A small class-conditioned image diffusion model, trained from scratch: 195000 training examples.
Rows from block 10 of a small class-conditioned image diffusion model, named by matrix and row number. Rows with one number belong to one channel. Each number is 200 + 40 x the weight over its row's rms, rounded and kept within 0 to 999. All counts start at 0. After the name is the row's rms in percent of the matrix's.
After each channel's rows are labels from the 100 images, of 14976 (inputs lightly noised), where the channel reaches its highest value: "top examples" is what is common among them. Only what is clearly more common there than usual is listed. The data: simulated telescope pictures of galaxies. In brackets: how many of the 100, against the usual share in percent.
# convs0: first 3x3 conv (model.decb.0.0.convs.0.weight, 192x384x3x3, standardized in use, each kernel summed), inputs 0-95
# convs1: second 3x3 conv (model.decb.0.0.convs.1.weight, 192x192x3x3, standardized in use, transposed, each kernel summed), outputs 0-95

convs0.48,102,160,207,204,198,220,179,250,183,157,216,256,217,207,134,221,190,205,181,179,214,188,172,222,177,240,204,188,207,242,176,176,206,261,174,214,186,180,235,205,230,152,241,227,205,211,174,212,160,214,211,163,206,217,185,128,174,277,179,208,210,185,214,203,262,254,189,233,256,163,244,165,140,237,188,199,164,178,222,183,239,161,220,233,214,287,172,203,253,201,119,178,226,166,185,209,199
convs1.48,103,248,176,161,222,181,221,230,193,141,297,165,225,166,217,186,122,194,163,311,221,151,241,181,242,314,79,232,204,149,159,233,220,151,211,167,265,115,146,187,210,200,179,200,189,136,206,144,234,179,213,209,168,195,194,202,185,117,198,209,270,172,205,205,133,214,146,220,151,220,120,162,147,179,181,215,200,232,249,170,190,116,228,217,253,182,237,229,172,223,94,209,255,243,176,203,187
top examples: tilted (59 vs 18.3); winding: anticlockwise outward (52 vs 13.4); two-armed spiral (43 vs 9)

convs0.166,101,239,183,181,168,238,189,226,232,252,173,182,218,176,220,209,40,226,169,130,155,152,252,273,192,206,215,163,236,245,220,184,202,273,270,282,177,171,213,148,237,268,189,225,176,228,196,271,142,164,206,171,236,192,244,136,145,255,172,272,173,197,172,203,204,148,235,178,168,230,252,193,213,201,221,265,200,248,192,207,308,212,227,270,190,242,157,236,123,266,167,124,192,99,202,201,197
convs1.166,102,220,164,225,185,294,278,177,193,143,237,289,167,191,155,128,218,189,170,223,192,171,227,214,175,169,255,195,182,162,204,233,257,149,160,199,208,304,215,244,225,163,226,108,206,157,170,226,119,246,145,187,105,245,215,264,185,160,190,183,207,258,174,159,209,197,163,155,147,217,239,169,204,169,161,154,223,173,183,189,186,284,205,192,216,244,183,206,190,281,216,208,197,167,149,150,195
top examples: winding: clockwise outward (78 vs 13.6); tilted (60 vs 18.3); barred spiral (57 vs 9.1); two-armed spiral (30 vs 9)

convs0.161,092,185,208,205,219,203,198,236,179,221,144,165,204,226,254,246,207,237,207,122,288,205,164,237,169,215,275,77,204,276,235,162,211,237,194,242,162,224,150,164,246,267,243,214,242,220,229,254,152,209,218,180,200,166,268,206,254,84,214,221,159,162,240,207,184,272,165,187,255,174,122,196,206,185,222,217,146,202,111,104,201,161,264,180,283,245,217,144,173,302,178,220,200,207,248,162,189
convs1.161,077,215,274,166,218,194,196,203,139,207,183,213,184,174,218,127,157,197,214,175,170,162,167,206,179,211,135,202,181,170,224,223,194,263,232,240,147,85,192,185,171,237,214,190,187,187,243,192,227,127,202,249,240,114,181,162,179,166,199,229,155,231,134,137,198,210,190,257,188,242,190,257,231,225,237,180,174,172,196,191,260,265,191,203,212,242,210,190,175,161,118,205,250,198,216,148,121
top examples: many-armed spiral (100 vs 8.8); winding: anticlockwise outward (59 vs 13.4); tilted (53 vs 18.3); winding: clockwise outward (41 vs 13.6)

convs0.12,098,213,201,120,191,240,216,197,231,198,217,231,155,202,130,186,182,158,199,261,203,165,248,154,214,186,163,148,184,276,228,165,225,178,204,204,255,152,233,195,234,170,249,246,219,228,156,259,217,210,207,202,170,219,165,184,177,149,205,193,151,165,185,209,164,264,194,189,176,226,181,211,239,213,259,210,225,212,259,244,67,158,206,172,176,157,151,177,166,155,215,188,210,158,183,169,205
convs1.12,107,228,206,217,232,179,154,156,233,135,208,171,219,184,195,188,158,245,173,257,183,233,197,147,226,185,191,201,201,175,141,197,236,166,211,109,225,254,127,202,252,197,176,259,171,243,160,226,221,207,152,187,147,195,213,193,222,244,268,194,160,213,213,151,313,152,150,171,226,192,169,164,192,177,173,168,208,159,192,167,187,197,232,224,137,285,112,142,119,210,158,128,151,140,237,229,133
top examples: many-armed spiral (69 vs 8.8); winding: anticlockwise outward (35 vs 13.4); winding: clockwise outward (34 vs 13.6); star cluster (30 vs 9.1)

convs0.101,096,130,222,210,221,237,190,213,189,145,230,195,233,234,161,202,154,240,187,180,263,202,206,137,237,138,164,245,164,165,206,214,222,197,228,194,139,226,161,253,228,178,230,212,143,215,200,181,186,215,200,171,183,224,164,181,154,175,197,233,213,215,179,218,210,181,174,197,160,128,192,238,256,188,183,188,175,266,182,152,163,244,194,242,204,210,157,215,236,244,308,238,184,327,126,241,262
convs1.101,093,163,188,208,211,204,207,167,257,278,228,306,192,224,247,248,188,231,260,185,149,285,215,236,191,165,205,238,162,176,213,273,203,209,232,188,240,244,251,304,249,223,189,234,251,141,271,131,159,159,173,214,207,182,178,218,205,212,206,297,238,248,89,169,198,161,231,175,214,223,221,205,256,196,231,161,190,231,235,212,168,214,181,227,186,218,189,199,269,228,323,179,233,154,239,243,239
top examples: flattened elliptical (86 vs 9); small (66 vs 23.9)

convs0.144,089,208,194,176,191,184,137,226,189,207,167,179,230,215,222,220,228,139,169,161,291,200,116,130,170,293,226,132,190,271,175,137,166,246,175,170,217,198,162,140,205,261,189,254,233,286,213,232,163,171,205,250,211,210,255,204,191,257,248,212,189,184,211,238,126,208,181,191,226,132,257,245,178,236,168,288,257,165,290,161,208,238,208,200,230,147,140,191,196,155,232,212,198,265,170,185,126
convs1.144,075,187,233,254,178,226,274,126,211,202,196,284,194,173,124,152,256,171,241,174,244,152,192,205,199,155,222,276,89,151,188,303,243,169,176,261,200,228,217,232,168,210,176,206,225,231,156,182,181,207,262,257,243,249,197,205,224,181,167,221,169,208,202,195,157,189,142,200,188,203,228,177,210,205,245,185,210,239,267,130,213,126,209,229,172,149,232,178,208,151,231,182,161,151,241,158,203
top examples: bright star with spikes (97 vs 25.6)

convs0.63,098,181,174,139,191,211,168,132,238,184,171,127,204,205,278,195,164,164,226,225,195,165,217,222,221,162,170,156,178,292,167,210,111,113,165,237,140,186,99,188,189,259,159,208,221,245,170,153,197,163,150,180,196,190,256,213,140,172,160,226,238,283,150,161,161,202,185,185,193,194,148,175,296,200,242,174,244,169,236,182,224,235,159,241,218,166,191,216,116,184,207,228,198,225,167,145,152
convs1.63,090,244,232,202,267,163,203,202,275,215,216,220,187,221,175,219,212,221,202,118,259,231,221,229,255,208,262,191,237,196,148,167,187,157,183,153,148,134,162,224,137,223,175,192,318,198,266,188,180,137,212,176,226,236,216,208,178,198,211,197,130,172,247,148,141,188,212,194,220,139,230,204,232,251,168,274,151,244,186,194,171,247,179,191,218,243,249,203,206,190,240,213,210,151,250,126,166
top examples: winding: clockwise outward (88 vs 13.6); two-armed spiral (56 vs 9); tilted (46 vs 18.3); barred spiral (28 vs 9.1)

convs0.24,094,271,217,279,174,186,225,230,243,92,171,261,216,218,235,175,224,142,167,158,234,192,237,212,196,152,167,156,179,259,222,164,134,215,160,165,213,266,260,149,199,185,203,160,203,176,226,224,211,275,192,198,182,167,235,184,215,280,134,205,255,237,133,211,191,131,106,197,178,162,226,191,217,241,217,206,193,205,99,156,221,213,137,165,220,175,134,209,142,245,223,221,204,193,212,203,176
convs1.24,089,224,273,206,164,232,236,123,198,238,267,161,237,201,146,191,152,132,247,234,248,179,253,210,213,168,208,171,171,171,198,232,149,225,193,189,305,156,164,238,179,184,208,195,249,235,279,164,226,204,219,207,228,225,184,113,209,184,197,173,197,155,201,226,185,201,210,198,207,231,176,95,129,225,216,196,268,276,215,258,218,188,233,225,182,198,183,143,184,223,204,256,280,232,212,191,218
top examples: tilted (97 vs 18.3); winding: clockwise outward (68 vs 13.6); two-armed spiral (36 vs 9); many-armed spiral (30 vs 8.8)

convs0.55,100,71,200,219,247,195,171,250,213,185,190,270,157,205,153,213,212,194,231,187,155,178,256,160,228,244,206,221,173,175,112,133,230,235,150,213,195,240,289,172,218,214,127,175,140,134,208,175,148,206,199,204,241,160,159,179,236,223,259,180,225,225,174,147,259,160,226,195,203,214,227,189,257,184,221,177,162,203,226,172,144,214,140,195,231,232,170,193,217,197,164,212,192,289,170,238,186
convs1.55,095,173,190,198,156,225,205,126,291,210,166,288,203,199,138,192,221,178,240,217,253,136,169,216,191,141,240,165,138,170,161,237,221,215,159,212,313,223,165,197,225,281,232,122,151,149,257,172,168,262,210,204,195,155,155,173,258,186,226,185,267,155,238,207,190,174,203,219,212,176,254,202,204,175,193,206,204,170,197,229,204,219,190,196,152,119,239,82,241,156,226,185,248,272,207,189,254
top examples: winding: clockwise outward (67 vs 13.6); tilted (58 vs 18.3); bright star with spikes (57 vs 25.6); two-armed spiral (47 vs 9)

convs0.99,099,210,225,202,180,291,194,165,220,184,258,197,204,205,214,270,124,168,63,186,173,159,137,256,157,273,198,258,245,239,183,277,129,176,233,187,186,250,157,229,195,187,209,127,36,215,215,196,193,161,189,187,250,231,188,251,130,275,177,191,204,176,152,186,204,151,185,165,157,149,240,182,117,197,204,192,214,181,74,249,211,243,254,183,196,182,125,254,219,204,236,232,176,221,215,168,244
convs1.99,101,217,224,221,281,173,211,191,216,183,145,187,212,187,157,174,203,155,175,202,198,51,231,155,154,178,213,238,190,185,210,219,200,252,174,212,192,205,223,196,180,165,159,184,171,218,197,201,226,170,262,133,191,173,271,178,172,180,160,234,145,202,211,186,201,214,240,210,137,301,156,149,163,159,283,180,167,282,155,110,108,83,184,215,141,198,195,211,202,225,236,230,226,169,202,239,167
top examples: edge-on disc (90 vs 9.3)

convs0.106,095,196,143,153,179,159,187,221,143,101,175,233,261,206,188,163,197,218,297,179,133,168,130,177,204,111,196,268,211,156,163,123,220,160,171,147,189,175,270,159,157,212,218,203,240,241,143,212,152,246,198,168,172,188,264,135,208,280,166,206,168,203,174,162,227,239,77,184,119,204,205,228,224,198,208,179,184,214,170,229,192,174,155,101,240,203,173,230,158,151,280,145,158,206,209,148,158
convs1.106,097,178,207,172,199,258,177,173,208,180,215,145,230,180,249,175,187,291,215,226,238,181,248,174,185,195,194,194,180,198,167,170,197,218,243,187,208,194,243,158,209,197,245,214,189,154,135,187,144,200,212,187,184,226,269,197,107,252,169,248,268,237,174,212,190,303,157,187,117,236,176,204,169,191,263,195,265,180,273,191,160,223,215,215,172,158,184,253,185,146,131,120,172,242,188,257,240
top examples: tilted (81 vs 18.3); small (81 vs 23.9); two-armed spiral (42 vs 9); winding: anticlockwise outward (39 vs 13.4)

convs0.129,087,217,236,189,185,207,190,264,178,253,144,224,217,248,197,195,165,196,177,208,209,161,154,149,173,212,210,225,203,268,227,213,195,242,207,182,216,235,187,217,196,201,313,246,186,195,181,272,234,183,224,235,240,253,237,188,119,290,201,163,212,191,174,135,202,223,199,166,204,228,251,176,180,215,205,195,146,227,239,247,227,146,178,254,243,141,212,245,174,306,166,182,203,205,213,177,179
convs1.129,087,73,217,227,220,258,141,196,210,149,176,228,226,164,237,254,221,193,242,199,152,262,203,227,196,238,256,241,185,146,227,196,156,219,187,306,220,253,146,232,236,180,236,304,228,236,253,175,262,190,250,234,224,176,190,157,171,234,229,219,202,198,155,288,208,189,223,198,195,190,179,145,258,201,217,170,232,198,262,141,158,201,175,197,150,211,174,195,244,199,229,135,239,202,225,198,186
top examples: many-armed spiral (85 vs 8.8); winding: anticlockwise outward (52 vs 13.4); winding: clockwise outward (33 vs 13.6)

convs0.133,097,229,213,168,196,252,212,204,230,213,228,216,227,208,209,203,263,225,154,247,179,143,183,132,176,183,188,222,222,165,92,222,177,138,198,138,196,191,171,219,188,169,273,157,186,204,231,231,113,232,167,234,89,224,245,181,209,162,112,198,161,310,199,108,168,131,132,214,154,244,215,167,129,251,227,242,185,243,154,215,269,168,180,147,190,243,200,247,212,245,166,147,204,243,158,189,264
convs1.133,096,222,167,207,97,190,133,263,193,156,238,204,218,142,246,143,191,247,225,130,171,189,219,161,185,172,252,179,176,197,207,127,267,212,144,290,170,263,135,181,155,172,188,245,265,148,143,165,144,292,227,234,201,245,157,222,217,236,218,174,227,164,226,219,250,224,278,217,256,163,218,249,169,184,201,263,170,205,146,163,186,205,172,189,156,171,214,214,191,225,132,271,108,203,230,223,273
top examples: small (79 vs 23.9); tilted (74 vs 18.3); two-armed spiral (63 vs 9); winding: clockwise outward (45 vs 13.6)

convs0.96,090,143,217,258,182,202,281,141,220,290,197,169,185,171,274,150,146,183,201,173,242,178,234,232,201,201,235,199,172,157,172,251,262,160,212,211,182,199,219,199,259,186,227,177,228,210,175,190,238,183,187,178,177,185,147,173,183,129,214,184,228,231,234,210,184,153,157,180,209,255,188,238,220,170,224,174,152,170,122,179,125,179,222,172,196,206,199,207,174,252,187,241,194,213,140,159,190
convs1.96,085,177,248,209,199,188,192,269,198,188,123,220,183,289,87,215,222,138,223,183,175,281,220,252,169,269,196,141,191,198,142,207,221,227,166,194,191,164,227,233,239,226,218,156,184,181,174,96,258,258,143,148,210,253,246,176,172,252,185,117,223,183,119,189,170,200,197,200,262,204,282,270,194,290,202,171,174,142,229,182,209,172,195,203,176,182,196,201,263,223,207,171,217,273,179,195,275
top examples: edge-on disc (100 vs 9.3)

convs0.78,094,230,166,242,195,195,275,214,192,172,153,231,225,193,225,213,167,192,168,204,133,186,223,221,189,198,200,183,234,233,184,201,217,107,198,197,190,212,225,198,251,228,198,152,97,233,205,191,180,221,177,241,266,238,190,199,219,212,203,174,157,203,179,206,197,151,251,190,191,241,228,190,144,256,133,150,237,197,156,111,176,265,163,257,239,286,133,211,169,256,269,213,203,194,167,182,168
convs1.78,090,282,210,287,234,188,191,198,167,207,159,162,184,191,271,262,197,195,155,205,272,240,202,178,197,191,215,213,229,267,221,211,239,182,199,178,212,218,258,200,172,206,206,197,186,278,217,174,200,217,197,139,177,232,239,124,168,254,209,271,164,176,208,252,179,205,173,222,179,183,171,232,283,179,211,174,217,174,218,285,274,173,214,176,163,275,219,206,205,228,271,185,157,224,278,207,163
top examples: flattened elliptical (79 vs 9); bright star with spikes (56 vs 25.6); small (50 vs 23.9)

convs0.54,092,223,197,125,205,170,110,241,221,262,153,220,240,169,192,162,232,268,192,173,181,220,214,227,137,175,237,160,168,194,180,140,238,195,220,258,232,184,213,192,287,209,243,201,202,197,141,183,168,239,154,263,157,163,242,166,175,201,254,207,179,177,181,206,240,213,143,180,205,227,209,165,212,209,164,207,223,161,262,265,179,172,263,179,246,304,191,198,227,261,189,202,174,162,186,207,164
convs1.54,104,190,177,202,219,267,170,210,209,222,263,147,162,178,201,238,197,296,201,138,216,209,265,210,220,193,125,229,274,262,103,259,228,164,254,223,235,181,289,199,157,218,173,203,220,131,205,176,169,135,234,205,160,232,211,242,241,165,176,133,218,200,252,236,204,217,169,186,206,204,302,234,256,138,176,282,222,194,170,177,236,196,198,178,243,250,243,233,196,242,224,241,211,217,211,263,182
top examples: small (82 vs 23.9); tilted (67 vs 18.3); winding: clockwise outward (49 vs 13.6); many-armed spiral (43 vs 8.8)

convs0.95,093,250,221,284,191,175,180,187,247,139,132,166,143,208,230,229,152,196,248,135,244,186,227,242,263,299,189,192,234,184,119,158,236,113,209,241,135,209,175,123,249,137,179,152,187,193,225,211,211,194,196,244,213,217,218,173,228,256,250,209,248,225,228,213,229,193,176,217,254,264,193,149,238,173,235,232,190,165,151,175,217,196,217,107,251,180,207,280,177,241,171,209,186,221,258,180,220
convs1.95,088,212,163,162,158,156,150,175,171,186,174,174,166,247,214,177,191,178,192,144,236,156,158,186,207,242,207,148,191,252,214,133,225,283,138,176,218,205,178,145,149,130,125,253,309,296,181,235,178,188,172,236,145,241,239,250,168,205,149,196,235,155,256,220,240,205,165,171,206,155,187,217,217,200,195,232,117,156,221,206,204,143,193,227,239,204,201,135,165,269,260,214,258,191,157,215,179
top examples: small (91 vs 23.9); edge-on disc (56 vs 9.3); flattened elliptical (39 vs 9)

convs0.51,100,199,185,94,177,204,229,180,200,196,211,221,235,155,231,176,255,229,181,166,225,179,217,191,236,228,188,246,186,190,180,165,265,207,189,172,217,146,204,186,143,153,195,165,245,230,244,180,280,210,183,170,174,147,185,178,238,222,171,270,133,198,237,209,201,265,243,180,131,177,163,195,234,178,181,145,173,180,193,223,248,189,207,220,212,203,173,180,180,206,173,141,194,136,207,203,230
convs1.51,089,191,215,199,267,234,150,235,231,180,286,167,232,213,173,278,249,215,177,159,167,225,198,206,258,104,213,217,160,194,260,159,170,162,173,185,219,237,226,259,130,166,243,224,224,199,161,201,210,173,174,178,171,251,167,288,161,235,199,148,177,166,222,236,187,209,253,177,291,155,119,196,152,162,196,171,210,253,176,168,214,199,264,145,262,164,128,167,188,181,220,167,241,156,212,195,200
top examples: two-armed spiral (49 vs 9); tilted (38 vs 18.3); lensed arc (35 vs 9)

convs0.135,092,151,172,180,229,176,140,203,231,209,199,291,223,172,202,212,208,192,164,179,299,198,258,199,211,175,179,181,169,181,234,144,211,145,205,263,190,189,225,226,135,242,226,211,234,217,162,261,188,238,221,187,194,214,233,272,226,293,169,206,232,253,157,239,197,154,140,155,163,167,223,172,196,216,180,237,129,160,176,201,126,210,232,198,246,171,140,201,265,141,193,143,181,200,255,202,108
convs1.135,094,215,107,215,192,151,238,149,160,274,205,196,258,216,144,225,194,223,195,161,185,170,165,206,231,192,181,200,210,293,163,201,184,229,170,124,226,212,157,244,199,153,179,192,208,204,176,240,202,247,187,192,202,169,244,228,198,235,198,149,196,189,157,216,280,263,201,206,312,214,230,225,190,160,141,184,181,264,98,175,216,148,239,200,224,195,194,151,208,183,213,218,188,229,188,175,159
top examples: flattened elliptical (79 vs 9); small (58 vs 23.9)

convs0.44,093,278,220,263,252,193,133,247,202,224,101,256,253,227,262,218,184,236,165,201,196,182,214,215,191,178,234,187,194,223,167,261,176,224,189,195,248,231,184,184,88,154,162,149,153,208,177,229,211,273,227,144,275,175,196,207,215,127,180,187,238,154,234,209,146,221,211,228,168,192,236,259,152,193,196,223,171,188,193,193,149,146,188,163,200,153,194,202,142,199,198,237,208,185,212,209,287
convs1.44,084,261,175,259,136,220,217,206,194,141,199,212,215,144,143,182,97,179,194,202,254,191,209,212,163,230,267,185,195,184,251,248,187,196,141,192,152,207,196,175,183,134,207,273,231,228,236,121,143,176,212,265,220,195,159,208,243,248,183,203,226,227,259,230,120,223,250,220,232,183,229,262,243,243,167,260,234,190,174,172,226,206,199,282,231,162,234,206,220,208,151,233,185,244,217,150,298
top examples: small (65 vs 23.9); lensed arc (60 vs 9); edge-on disc (30 vs 9.3)

convs0.31,104,225,165,110,208,198,184,262,233,255,181,192,213,194,184,144,233,203,204,258,198,246,211,210,176,191,220,164,147,202,187,232,260,134,197,238,246,151,157,170,238,239,254,179,189,273,89,245,191,252,195,196,255,120,263,178,258,192,174,204,202,151,189,178,195,236,190,134,231,155,193,193,245,277,194,175,168,168,226,227,213,216,189,259,207,122,201,167,155,227,225,178,197,235,205,228,212
convs1.31,091,187,98,229,302,184,166,244,191,181,149,221,212,167,235,223,175,153,157,160,197,147,219,195,195,219,235,262,196,175,239,161,142,247,206,176,165,237,149,227,253,188,194,243,213,110,220,151,216,240,164,160,239,160,231,235,194,222,216,222,198,278,262,229,230,188,213,202,239,112,201,125,199,177,159,257,199,256,173,232,208,230,192,245,308,193,224,182,150,183,169,132,199,151,231,209,121
top examples: bright star with spikes (96 vs 25.6); flattened elliptical (25 vs 9)

convs0.173,093,256,248,188,234,152,238,218,182,242,124,197,172,236,140,252,178,150,145,199,154,194,193,196,206,222,188,126,183,224,149,139,160,226,201,190,265,216,209,218,226,247,110,181,154,212,153,284,237,195,198,282,235,226,210,247,126,190,151,150,200,221,197,207,185,197,208,172,153,183,188,279,113,272,181,153,196,197,143,167,221,119,224,132,212,177,229,224,184,175,170,203,176,256,276,233,224
convs1.173,095,210,191,260,185,248,202,228,213,188,243,209,183,226,214,180,215,145,229,140,146,199,192,273,247,178,272,182,240,158,237,149,220,196,173,230,210,232,182,160,164,234,201,229,170,231,215,203,237,239,191,166,209,204,214,207,223,244,172,182,291,209,185,223,159,217,243,260,200,215,278,279,147,184,154,283,208,228,148,260,209,267,179,174,211,135,212,170,264,129,185,229,233,263,241,153,267
top examples: edge-on disc (100 vs 9.3)

convs0.163,087,237,174,232,180,138,172,273,184,154,183,229,198,175,177,191,220,229,166,139,152,157,194,208,189,122,207,183,161,184,196,284,245,191,171,228,262,193,216,193,135,140,223,227,189,232,224,190,220,235,177,179,196,160,253,205,152,181,200,175,176,113,176,166,269,245,174,157,241,184,212,155,191,201,158,200,191,203,262,194,171,209,270,252,216,191,222,160,146,218,209,189,168,251,260,218,249
convs1.163,088,223,138,171,179,205,135,142,176,224,180,274,184,296,225,147,168,223,172,192,178,213,167,173,182,237,188,135,194,171,256,173,243,289,226,190,160,199,215,178,207,251,237,213,171,247,217,212,200,244,240,182,246,158,240,161,203,155,182,151,232,195,228,170,153,216,174,209,168,230,189,238,200,213,173,165,209,204,204,261,256,158,200,231,260,285,120,232,122,195,312,188,116,223,186,205,197
top examples: edge-on disc (48 vs 9.3)

convs0.84,091,145,174,190,235,274,157,228,246,148,148,206,176,244,227,185,171,172,192,200,223,196,311,216,222,208,186,245,209,208,217,199,181,181,174,163,198,163,206,100,177,286,200,221,243,267,241,239,190,295,193,198,170,154,245,208,194,230,180,218,181,313,181,201,211,198,119,240,178,220,232,180,116,157,218,185,190,224,205,179,158,259,212,147,144,211,166,225,140,139,229,199,267,157,265,154,199
convs1.84,092,195,186,187,166,212,277,188,317,246,207,155,231,175,181,176,206,223,215,191,159,186,178,130,182,197,244,223,244,224,253,149,192,168,242,219,240,230,177,242,238,165,163,177,255,171,280,143,245,257,208,322,226,215,161,222,220,206,209,193,168,168,188,244,291,216,243,231,234,186,207,168,205,174,265,177,220,210,258,262,215,164,226,183,229,169,274,200,205,198,217,204,294,230,234,215,206
top examples: bright star with spikes (61 vs 25.6); small (57 vs 23.9); tilted (55 vs 18.3); ring galaxy (48 vs 9.4)

convs0.80,095,172,139,194,194,172,219,180,205,190,258,225,153,175,176,181,221,145,203,237,151,161,195,216,153,203,253,162,215,189,220,255,207,177,184,147,187,138,130,195,150,196,264,137,176,154,234,188,181,188,164,156,245,215,155,230,226,191,205,301,180,201,178,236,245,139,243,253,202,223,274,182,129,242,181,183,171,172,210,192,206,265,226,255,159,290,147,223,181,191,193,154,164,229,160,134,168
convs1.80,083,158,195,253,207,220,195,201,218,234,174,257,225,276,148,185,171,220,262,211,227,260,275,177,214,175,161,212,263,169,239,197,154,268,250,145,217,211,207,292,206,139,251,159,135,244,212,271,245,280,165,140,146,95,209,223,275,167,249,175,189,233,220,238,229,187,209,234,198,197,209,196,259,189,139,199,186,236,192,178,231,216,171,148,183,138,172,195,208,194,221,233,164,203,166,193,215
top examples: bright star with spikes (100 vs 25.6)

convs0.20,096,163,218,162,165,206,238,270,167,151,93,282,196,207,169,189,216,189,211,213,227,194,231,165,155,152,183,204,203,178,231,201,186,167,186,223,203,192,242,162,180,205,178,161,160,158,191,191,244,203,185,229,203,200,191,180,280,161,208,197,199,157,123,215,188,209,133,186,108,194,224,189,228,161,157,184,227,128,159,135,150,242,237,239,203,272,160,234,263,165,206,157,199,174,187,271,143
convs1.20,096,214,172,273,177,167,173,144,140,193,155,171,170,225,240,197,258,273,195,218,279,186,201,229,237,136,146,229,215,263,180,153,189,220,256,220,283,228,227,261,214,219,134,136,216,199,278,218,197,207,151,125,207,217,263,216,218,187,197,139,188,221,202,252,225,210,190,172,160,131,166,264,231,163,167,234,194,183,202,171,217,96,273,197,194,213,186,219,213,231,220,223,123,221,165,277,192
top examples: tilted (65 vs 18.3); ring galaxy (64 vs 9.4); small (48 vs 23.9)

convs0.72,106,222,200,173,241,204,201,175,199,222,210,178,157,197,201,211,256,200,175,184,276,249,243,221,184,158,218,236,225,221,308,172,189,192,280,199,239,204,176,250,151,304,183,182,242,250,137,237,168,141,227,223,241,197,213,224,198,164,137,252,208,259,229,239,155,222,265,251,176,234,200,183,81,119,254,200,179,175,289,234,204,217,164,184,200,168,256,193,143,186,201,163,259,200,139,183,220
convs1.72,104,240,227,202,152,185,203,218,320,167,285,139,272,208,183,213,158,249,233,156,212,149,199,230,243,298,210,155,179,185,199,152,194,260,250,251,207,148,188,147,178,165,216,215,186,209,187,180,253,157,164,284,285,116,197,169,199,235,251,253,234,213,189,237,207,198,258,185,187,211,245,216,243,225,119,219,195,116,183,226,209,228,193,204,150,236,161,147,163,211,149,186,202,224,251,183,263
top examples: many-armed spiral (98 vs 8.8); winding: clockwise outward (77 vs 13.6); tilted (71 vs 18.3); small (48 vs 23.9)

convs0.46,092,185,163,183,240,187,220,182,185,158,158,140,244,181,215,164,200,205,171,156,160,237,203,244,202,266,203,242,238,196,203,274,160,199,151,224,189,190,248,142,207,131,188,211,149,231,216,194,177,191,168,239,213,247,201,212,174,241,191,223,194,209,202,201,222,206,214,216,222,212,166,174,240,241,181,187,163,201,204,224,208,208,173,246,251,252,288,155,143,275,241,177,153,310,230,187,138
convs1.46,079,229,203,249,175,252,251,199,254,238,194,163,140,240,174,237,168,213,95,153,262,186,226,225,212,207,205,208,252,174,221,163,153,211,192,259,210,193,206,199,250,223,269,215,133,228,200,185,201,165,232,267,243,257,159,194,179,176,261,232,176,200,234,232,135,229,199,228,228,207,189,228,224,274,145,83,204,216,189,171,228,256,184,235,159,197,267,215,207,271,237,152,155,227,203,188,282
top examples: many-armed spiral (98 vs 8.8); tilted (77 vs 18.3); winding: clockwise outward (59 vs 13.6); winding: anticlockwise outward (40 vs 13.4)

convs0.159,107,160,181,200,190,219,190,172,239,192,213,145,174,197,159,183,157,139,207,261,162,201,224,129,210,258,247,171,242,224,179,195,204,178,186,184,161,217,211,156,259,174,196,242,195,200,206,230,238,192,141,185,178,219,187,175,168,250,214,290,203,163,174,143,196,165,156,183,209,178,213,186,256,222,165,155,225,135,329,227,236,192,178,251,231,219,140,143,159,153,214,229,187,303,183,166,142
convs1.159,127,130,198,152,193,144,220,172,187,187,166,214,164,216,183,172,169,204,196,192,120,199,175,180,151,336,220,178,227,176,185,164,198,186,259,112,149,198,134,222,203,264,203,178,153,166,181,227,217,243,209,223,205,136,186,129,245,202,266,160,145,137,158,147,199,195,211,244,218,191,211,185,221,228,160,162,211,206,145,187,189,183,133,198,216,217,146,238,171,116,185,209,217,168,217,177,151
top examples: bright star with spikes (100 vs 25.6); edge-on disc (25 vs 9.3)

convs0.167,102,218,224,160,154,294,146,192,195,173,110,109,218,219,228,222,168,217,127,178,223,101,188,248,179,262,256,205,165,231,231,209,212,201,225,114,288,171,205,155,237,162,213,80,189,214,219,197,267,210,212,163,195,224,227,115,171,223,166,199,135,126,168,155,210,141,223,179,123,161,178,265,175,255,199,174,183,124,285,194,220,199,164,292,164,168,189,204,226,169,166,263,188,349,151,244,163
convs1.167,113,164,201,132,202,226,176,187,227,219,197,226,196,100,165,187,126,166,283,188,193,209,183,176,125,214,220,178,138,196,240,231,184,165,237,256,211,249,236,203,208,238,215,184,140,168,171,185,184,217,204,160,218,168,237,140,235,162,304,209,214,226,116,186,214,170,153,236,234,205,262,247,226,228,133,169,205,109,153,214,221,156,89,210,187,169,205,248,258,168,97,180,206,264,188,154,216
top examples: bright star with spikes (100 vs 25.6); round elliptical (27 vs 8.9)

convs0.60,103,218,128,82,135,224,225,192,238,228,193,228,226,152,208,195,188,194,233,170,176,209,145,232,200,276,221,278,181,175,98,217,223,152,231,129,256,190,250,148,193,213,114,174,158,222,194,209,227,222,152,183,166,206,175,146,254,193,159,128,232,200,164,149,214,215,136,175,190,229,139,221,143,169,211,195,289,213,138,113,262,289,182,130,212,237,177,239,151,221,197,150,148,170,240,203,263
convs1.60,123,213,154,216,204,155,213,197,205,188,171,232,283,208,198,219,223,142,221,190,192,209,132,227,232,246,208,158,284,137,197,204,240,228,147,230,190,217,167,216,114,222,351,285,177,276,220,230,154,240,74,220,253,229,238,220,201,208,178,233,113,226,220,135,146,175,263,179,134,243,132,186,215,178,195,195,210,189,193,253,202,181,218,183,164,179,109,194,275,214,253,194,177,173,150,221,223
top examples: two-armed spiral (77 vs 9); winding: clockwise outward (58 vs 13.6); tilted (52 vs 18.3); winding: anticlockwise outward (40 vs 13.4)

convs0.180,087,279,176,195,168,230,100,160,274,148,276,154,212,247,163,202,248,237,219,201,244,210,272,178,237,236,232,221,177,209,199,139,189,191,195,172,170,154,149,171,188,197,214,206,175,206,237,237,154,168,173,139,195,271,206,175,180,231,178,213,171,208,181,190,166,224,191,186,185,203,198,189,217,290,195,122,179,241,185,185,190,164,204,114,239,196,144,193,194,218,195,293,223,221,256,245,193
convs1.180,077,140,261,227,213,248,228,250,162,224,199,221,190,204,206,150,220,125,213,234,251,228,148,191,209,209,210,195,269,204,101,101,234,211,153,251,210,187,227,190,136,150,228,263,180,231,151,287,212,150,188,183,249,210,239,163,191,161,222,208,214,232,104,131,241,127,154,210,196,203,218,188,240,148,257,220,183,200,152,171,183,222,192,210,228,228,244,214,214,237,162,269,188,285,212,194,211
top examples: tilted (76 vs 18.3); ring galaxy (50 vs 9.4)

convs0.140,105,233,214,258,165,244,207,181,279,180,245,167,220,215,237,243,170,204,296,106,229,162,241,196,203,178,256,220,240,207,183,164,210,128,218,84,226,225,172,243,236,169,202,203,188,189,237,150,230,223,239,210,221,228,194,161,201,198,254,246,178,163,129,212,217,216,252,225,182,207,250,263,233,169,186,235,263,184,112,233,205,199,164,190,130,223,114,213,154,254,186,226,190,226,164,207,227
convs1.140,095,172,160,205,179,233,211,279,223,243,248,188,246,205,145,189,166,186,173,234,174,276,236,180,149,187,213,203,204,172,240,233,212,206,140,167,144,199,185,196,214,248,152,260,160,229,178,159,189,196,175,209,187,197,199,202,158,213,161,215,236,243,60,198,174,212,126,145,194,254,256,213,188,148,214,219,188,159,175,166,181,176,151,188,235,190,233,179,214,310,224,189,214,229,290,190,233
top examples: flattened elliptical (54 vs 9); edge-on disc (42 vs 9.3)